From a checkpoint of a small contrastive image-text model.
Data: trained on drawn small creatures on textured ground, 203450 training examples.
Rows from block 11 of the image encoder, named by matrix and row number. Rows with one number belong to one neuron. Each number is 50 + 12 x the weight over its row's rms, rounded and kept within 0 to 99. All counts start at 0. After the name is the row's rms in percent of the matrix's.
# gate: MLP gate (encoder.blocks.11.mlp.gate.weight, 848x320), inputs 80-159
# fc1: MLP up (encoder.blocks.11.mlp.fc1.weight, 848x320), inputs 80-159
# fc2: MLP down (encoder.blocks.11.mlp.fc2.weight, 320x848, transposed), outputs 80-159
gate.301 094:50 58 50 50 56 40 50 50 21 50 50 50 38 50 55 50 50 22 38 50 50 55 50 50 28 39 50 82 50 50 34 25 50 50 25 69 77 50 50 71 50 77 50 49 46 68 63 50 73 50 50 50 49 50 50 50 50 50 50 50 62 50 16 50 50 70 30 39 37 50 50 30 54 50 67 50 50 56 55 50
fc1.301 102:50 50 55 50 58 50 57 50 29 50 43 50 42 36 50 50 50 39 63 51 50 63 50 50 50 72 29 50 58 50 57 50 63 50 50 31 70 43 50 50 50 27 40 50 72 58 50 59 40 43 50 50 41 50 25 50 50 49 32 63 50 50 50 50 88 50 50 50 76 36 80 50 50 24 21 50 72 50 50 63
fc2.301 111:50 50 50 50 50 50 50 68 68 63 50 53 50 50 52 29 50 35 29 50 50 50 39 48 50 50 38 38 50 69 50 40 29 34 50 33 50 50 50 50 46 44 50 50 50 29 31 80 54 54 60 73 50 48 50 50 50 80 45 50 35 68 43 45 50 50 33 50 63 37 56 37 51 50 50 57 50 50 39 50
gate.302 085:50 50 47 23 39 50 50 64 48 30 71 55 25 70 47 50 33 35 54 45 42 50 50 50 50 31 50 50 50 74 50 50 38 50 33 50 45 50 41 22 50 50 35 50 57 50 50 37 50 50 38 50 50 64 50 50 50 50 50 94 50 50 50 35 50 50 50 12 38 42 61 26 46 50 61 39 16 36 47 38
fc1.302 082:50 50 50 50 28 50 50 50 34 50 70 50 50 62 27 64 50 63 50 50 50 68 37 53 50 71 37 41 38 35 66 50 69 42 50 50 50 67 50 41 35 48 42 50 50 34 76 37 50 50 74 50 50 50 50 50 50 50 57 67 44 50 45 74 35 50 56 50 50 50 50 50 42 50 50 86 80 50 56 50
fc2.302 073:42 65 50 50 50 50 50 50 50 72 50 71 50 50 50 37 50 60 32 69 50 50 73 50 54 44 50 64 66 37 50 50 22 50 50 50 69 28 50 50 50 59 50 21 50 50 87 50 50 46 48 50 65 50 57 59 76 36 38 23 50 50 82 50 50 50 50 50 50 31 46 55 50 50 44 43 61 50 50 50
gate.303 080:71 28 50 25 31 50 37 50 68 50 41 50 50 50 50 50 50 41 26 50 50 58 39 50 50 50 50 50 34 61 70 50 74 50 66 50 35 60 58 54 62 48 57 50 68 45 50 50 50 39 50 33 50 59 51 33 56 50 50 50 33 32 70 50 50 66 50 50 56 50 48 50 53 17 50 53 50 50 50 63
fc1.303 079:62 50 74 50 50 51 50 50 50 50 50 62 79 73 73 39 50 75 50 32 58 63 65 76 50 52 50 50 60 50 50 50 59 41 46 50 50 50 21 50 48 50 50 64 50 50 43 50 50 50 50 28 50 50 43 26 50 69 50 27 50 50 50 50 50 50 50 33 50 45 50 50 50 50 50 67 51 50 61 50
fc2.303 083:50 50 65 46 50 50 50 29 50 50 50 41 61 50 39 50 23 50 50 50 27 63 50 23 50 29 50 50 55 45 66 50 62 50 50 50 50 84 50 45 50 35 50 50 39 46 50 50 50 50 64 50 67 33 50 50 50 50 45 50 50 72 50 50 50 68 50 50 50 59 78 68 50 15 42 63 50 50 50 50
gate.304 099:65 50 45 35 50 50 50 69 50 70 50 52 23 73 65 50 65 39 50 41 63 50 50 45 50 50 50 64 50 29 50 50 31 45 50 50 50 53 37 50 50 36 50 50 50 49 22 50 50 63 09 50 37 50 74 55 77 27 37 50 57 58 28 50 70 50 65 50 39 50 50 71 50 41 50 72 25 39 50 28
fc1.304 091:39 50 50 50 50 50 50 50 38 50 50 54 75 50 50 50 16 51 50 54 46 40 57 50 35 57 50 46 50 68 69 50 50 36 50 50 50 50 50 50 54 50 50 50 63 38 59 50 44 50 50 50 50 50 50 50 65 74 50 50 42 37 50 54 48 50 50 70 50 50 19 50 50 50 29 50 55 70 50 35
fc2.304 089:50 50 50 52 50 50 50 50 50 56 35 50 40 57 77 80 50 37 50 63 50 54 50 50 49 59 50 50 48 37 50 42 44 18 52 42 50 50 47 36 50 50 50 50 31 50 55 70 50 50 50 50 52 65 69 50 66 72 50 50 50 50 50 64 57 50 19 50 50 40 50 50 50 50 73 50 50 50 42 15
gate.305 091:71 50 57 50 14 50 80 37 50 39 50 57 32 66 68 50 50 50 50 45 50 50 50 60 81 50 59 50 50 50 70 49 50 50 50 37 50 50 64 50 50 50 24 50 31 18 50 41 57 50 61 50 11 41 50 50 61 50 50 50 50 50 50 50 50 50 80 53 29 70 69 64 37 50 66 50 50 41 50 55
fc1.305 094:65 51 47 29 75 50 50 50 50 50 50 50 52 54 35 50 81 50 50 42 50 25 50 30 50 55 50 50 50 35 38 32 50 50 39 51 56 50 47 70 50 50 56 61 79 17 50 50 59 50 50 50 67 50 61 54 50 46 68 50 50 43 50 36 50 50 50 44 50 50 32 50 49 50 26 41 50 50 59 54
fc2.305 087:50 50 50 87 50 18 43 64 81 50 58 50 50 50 35 50 70 88 50 50 50 67 65 50 83 50 50 66 50 50 49 50 50 50 45 87 38 50 50 49 56 56 50 50 50 50 24 26 38 50 50 50 59 13 54 50 50 37 35 29 56 36 50 52 42 48 41 50 50 57 50 50 54 50 50 50 50 50 50 50
gate.306 126:64 50 50 44 48 50 50 50 50 50 29 50 50 19 50 69 50 75 24 58 50 39 66 57 66 50 50 75 50 58 50 61 50 40 50 50 50 50 40 13 55 50 50 40 49 30 50 50 63 50 68 35 50 50 50 53 50 50 50 60 67 38 50 41 50 65 50 62 77 50 51 50 50 46 38 50 62 50 20 72
fc1.306 112:70 50 50 50 50 50 53 68 46 41 38 50 41 50 66 50 76 50 50 57 50 50 60 50 62 81 45 50 50 50 75 24 50 32 43 43 50 61 50 12 50 33 23 50 50 36 30 50 50 47 50 44 50 50 64 50 20 50 00 50 57 50 51 36 51 71 66 55 70 50 76 50 68 50 50 50 67 59 50 57
fc2.306 132:50 59 72 51 50 50 64 50 60 50 50 50 63 16 50 50 31 50 68 36 71 43 50 62 19 50 59 50 30 50 50 67 50 50 47 50 15 50 50 49 61 51 50 51 50 68 37 50 50 50 50 50 50 51 50 50 76 50 59 66 50 66 50 58 34 67 50 57 40 49 50 57 50 44 50 43 57 42 50 50
gate.307 117:50 50 40 50 63 55 50 40 33 50 53 64 50 50 50 50 50 43 50 36 50 50 50 32 48 50 50 50 50 38 50 50 50 43 08 50 39 50 50 76 19 52 52 40 50 50 27 52 46 54 50 50 60 50 26 58 50 50 46 50 41 63 50 37 49 85 70 34 51 50 28 50 50 50 75 70 50 50 43 50
fc1.307 120:50 50 50 50 50 50 20 34 47 50 58 50 61 55 43 50 50 50 50 41 50 50 50 50 67 50 46 50 51 50 50 48 50 73 76 46 52 50 31 50 56 50 50 50 50 50 50 50 56 35 64 50 50 36 50 50 50 74 50 57 50 58 50 59 64 44 25 54 50 42 50 37 26 50 44 50 62 46 71 46
fc2.307 133:50 63 50 50 66 62 47 58 50 50 31 66 50 50 48 47 50 50 58 50 50 50 54 50 50 50 21 53 68 35 42 50 78 50 38 44 30 50 84 50 26 50 66 50 73 59 14 50 71 50 50 64 50 50 50 27 50 50 46 69 56 50 30 49 50 66 57 62 68 50 25 50 62 57 69 50 50 50 50 36
gate.308 107:50 50 50 58 52 67 50 39 50 50 50 58 50 60 50 50 50 53 38 50 72 36 52 50 61 50 53 50 57 74 43 53 50 76 50 50 29 24 50 50 28 67 69 54 50 50 60 53 50 62 50 50 67 50 50 50 73 50 50 53 43 40 50 23 50 84 50 32 49 57 53 38 65 49 50 46 50 37 59 50
fc1.308 106:50 63 50 29 72 50 32 50 50 46 50 50 50 32 62 50 55 36 35 50 54 41 50 45 66 51 59 40 50 50 50 60 50 68 50 44 50 60 52 50 27 50 50 50 50 50 65 50 50 53 50 50 50 50 50 26 88 60 50 50 50 50 67 35 72 50 56 28 22 44 31 50 77 55 69 50 50 50 50 18
fc2.308 097:66 50 50 50 50 66 50 50 70 50 64 50 35 35 50 66 50 39 48 50 50 50 50 50 40 50 23 34 50 33 50 50 50 53 50 42 56 65 50 50 50 50 50 31 50 50 36 50 51 50 50 51 50 50 50 50 57 68 39 50 50 50 36 49 62 40 98 52 55 50 50 50 57 50 49 37 38 39 50 69
gate.309 086:38 50 50 50 62 50 58 38 50 42 52 59 50 50 70 68 20 50 50 50 41 50 50 50 70 50 50 50 61 35 50 48 50 50 45 68 23 50 35 50 50 22 46 50 50 50 50 50 50 50 41 57 49 71 50 50 50 56 62 50 27 50 50 24 50 50 50 69 50 36 53 32 65 50 50 50 50 50 73 41
fc1.309 079:50 50 35 50 50 63 62 59 50 50 64 38 50 50 50 50 29 58 31 50 80 43 50 57 50 50 35 50 36 30 60 50 50 78 33 66 83 58 59 50 50 27 50 62 50 32 70 32 50 50 61 50 50 50 39 38 50 50 50 50 35 50 50 50 54 65 45 67 35 50 58 27 39 50 32 50 54 50 72 66
fc2.309 080:69 50 50 50 50 50 76 50 50 50 50 50 50 50 38 50 50 50 60 38 65 50 39 55 31 50 50 50 50 50 63 41 50 50 37 50 50 70 50 37 50 50 50 50 50 50 50 32 91 50 68 50 62 50 50 50 29 50 27 37 50 50 50 50 50 96 40 50 50 71 50 50 30 50 25 34 50 85 50 47
gate.310 078:50 50 70 50 50 50 50 34 40 29 44 63 42 50 50 40 50 60 63 73 50 37 50 50 22 50 50 59 50 50 50 64 50 50 22 73 50 43 50 50 68 50 39 77 62 50 50 75 51 50 58 36 50 50 50 50 41 50 50 50 37 50 29 59 50 50 50 50 50 32 74 50 50 50 58 50 37 31 48 50
fc1.310 077:50 74 50 51 50 50 43 36 50 50 41 50 50 66 50 50 37 50 50 50 50 50 63 50 32 20 50 38 50 35 66 71 50 76 50 78 34 38 50 58 57 63 50 50 70 39 50 53 50 60 62 42 50 50 39 50 50 50 44 50 48 50 50 50 50 50 48 26 50 50 47 50 50 44 37 40 51 50 55 27
fc2.310 083:50 50 50 16 50 50 29 50 50 50 50 50 50 50 42 50 50 75 50 50 50 50 50 50 50 50 50 50 58 43 69 33 50 50 50 44 15 44 68 50 50 50 25 50 64 50 68 50 63 50 50 50 50 50 50 55 50 49 50 59 51 46 10 50 30 50 50 50 50 41 75 50 51 64 51 56 50 50 35 50
gate.311 084:65 57 50 77 77 50 34 50 50 50 69 47 50 50 40 50 46 40 50 50 50 50 59 50 73 50 38 50 44 50 33 82 57 59 41 50 41 50 50 43 50 50 28 50 38 65 63 84 50 50 70 55 50 22 54 64 50 50 38 22 58 50 50 48 50 64 76 42 37 50 50 44 50 68 50 60 53 50 50 37
fc1.311 087:50 50 50 82 62 50 16 50 71 66 57 50 61 50 57 39 64 50 50 50 50 50 50 50 51 50 36 50 50 61 41 50 57 21 50 50 63 38 50 64 74 50 50 37 50 72 50 50 50 50 50 50 86 50 59 32 50 34 50 61 30 50 50 76 50 50 50 33 32 75 50 50 47 50 57 42 50 38 50 50
fc2.311 083:50 50 47 71 50 50 50 50 29 50 48 39 36 47 68 50 50 31 50 50 50 50 50 50 50 50 51 50 74 94 28 50 75 15 48 50 10 50 50 50 50 50 50 50 36 50 50 50 50 50 33 50 50 35 50 53 50 38 50 52 50 50 64 57 38 70 50 46 50 50 46 50 69 30 33 50 55 33 50 78
gate.312 093:43 63 29 50 40 69 50 50 50 60 31 50 35 50 40 50 50 75 65 33 50 40 50 45 50 50 50 50 50 39 50 50 24 50 66 58 25 71 43 31 68 50 69 78 59 50 62 41 50 60 50 77 50 23 42 58 37 43 55 38 35 61 34 34 56 67 43 31 50 50 50 65 50 50 39 50 50 57 50 50
fc1.312 089:44 58 17 50 50 50 50 36 27 50 50 69 65 54 54 64 50 74 76 29 67 50 50 50 50 37 28 50 50 66 62 48 50 50 36 50 39 81 34 50 75 37 65 50 78 50 50 50 50 58 62 55 29 50 51 75 50 22 50 54 50 50 30 26 50 50 50 50 50 50 27 50 50 50 36 50 29 50 50 50
fc2.312 096:50 29 28 27 50 50 55 50 50 50 50 33 71 50 39 74 50 73 68 31 50 50 50 36 50 26 30 50 50 50 50 35 50 33 70 50 56 36 29 35 80 50 70 49 50 31 27 36 66 45 56 50 68 50 62 19 76 50 50 50 50 40 32 48 50 50 57 50 45 37 42 50 19 68 50 71 50 44 33 42
gate.313 112:37 50 34 44 62 75 31 59 29 50 50 50 50 50 50 50 64 50 50 41 50 50 21 67 50 50 50 27 22 90 68 50 32 50 44 50 50 50 50 50 50 63 63 50 50 50 37 50 50 50 50 42 62 22 40 50 13 54 44 50 50 50 50 78 32 49 45 30 50 50 49 50 50 67 73 89 50 32 63 42
fc1.313 117:51 50 47 54 30 26 50 50 87 60 50 50 43 50 49 52 27 37 50 38 50 67 49 50 50 50 50 67 80 51 41 56 58 50 50 50 48 57 30 50 50 50 39 50 50 53 50 50 50 85 50 28 34 69 52 47 66 62 73 64 39 50 50 50 73 39 63 50 50 37 65 72 24 32 50 29 50 77 50 50
fc2.313 116:35 50 50 45 67 50 50 58 39 50 67 57 50 50 50 69 50 25 67 50 50 50 31 63 50 50 50 55 57 69 67 65 53 50 71 66 50 67 50 50 50 36 56 68 48 69 69 33 58 53 50 50 47 50 50 50 33 64 50 50 50 57 50 50 08 43 50 50 34 50 50 77 65 54 50 50 55 50 50 50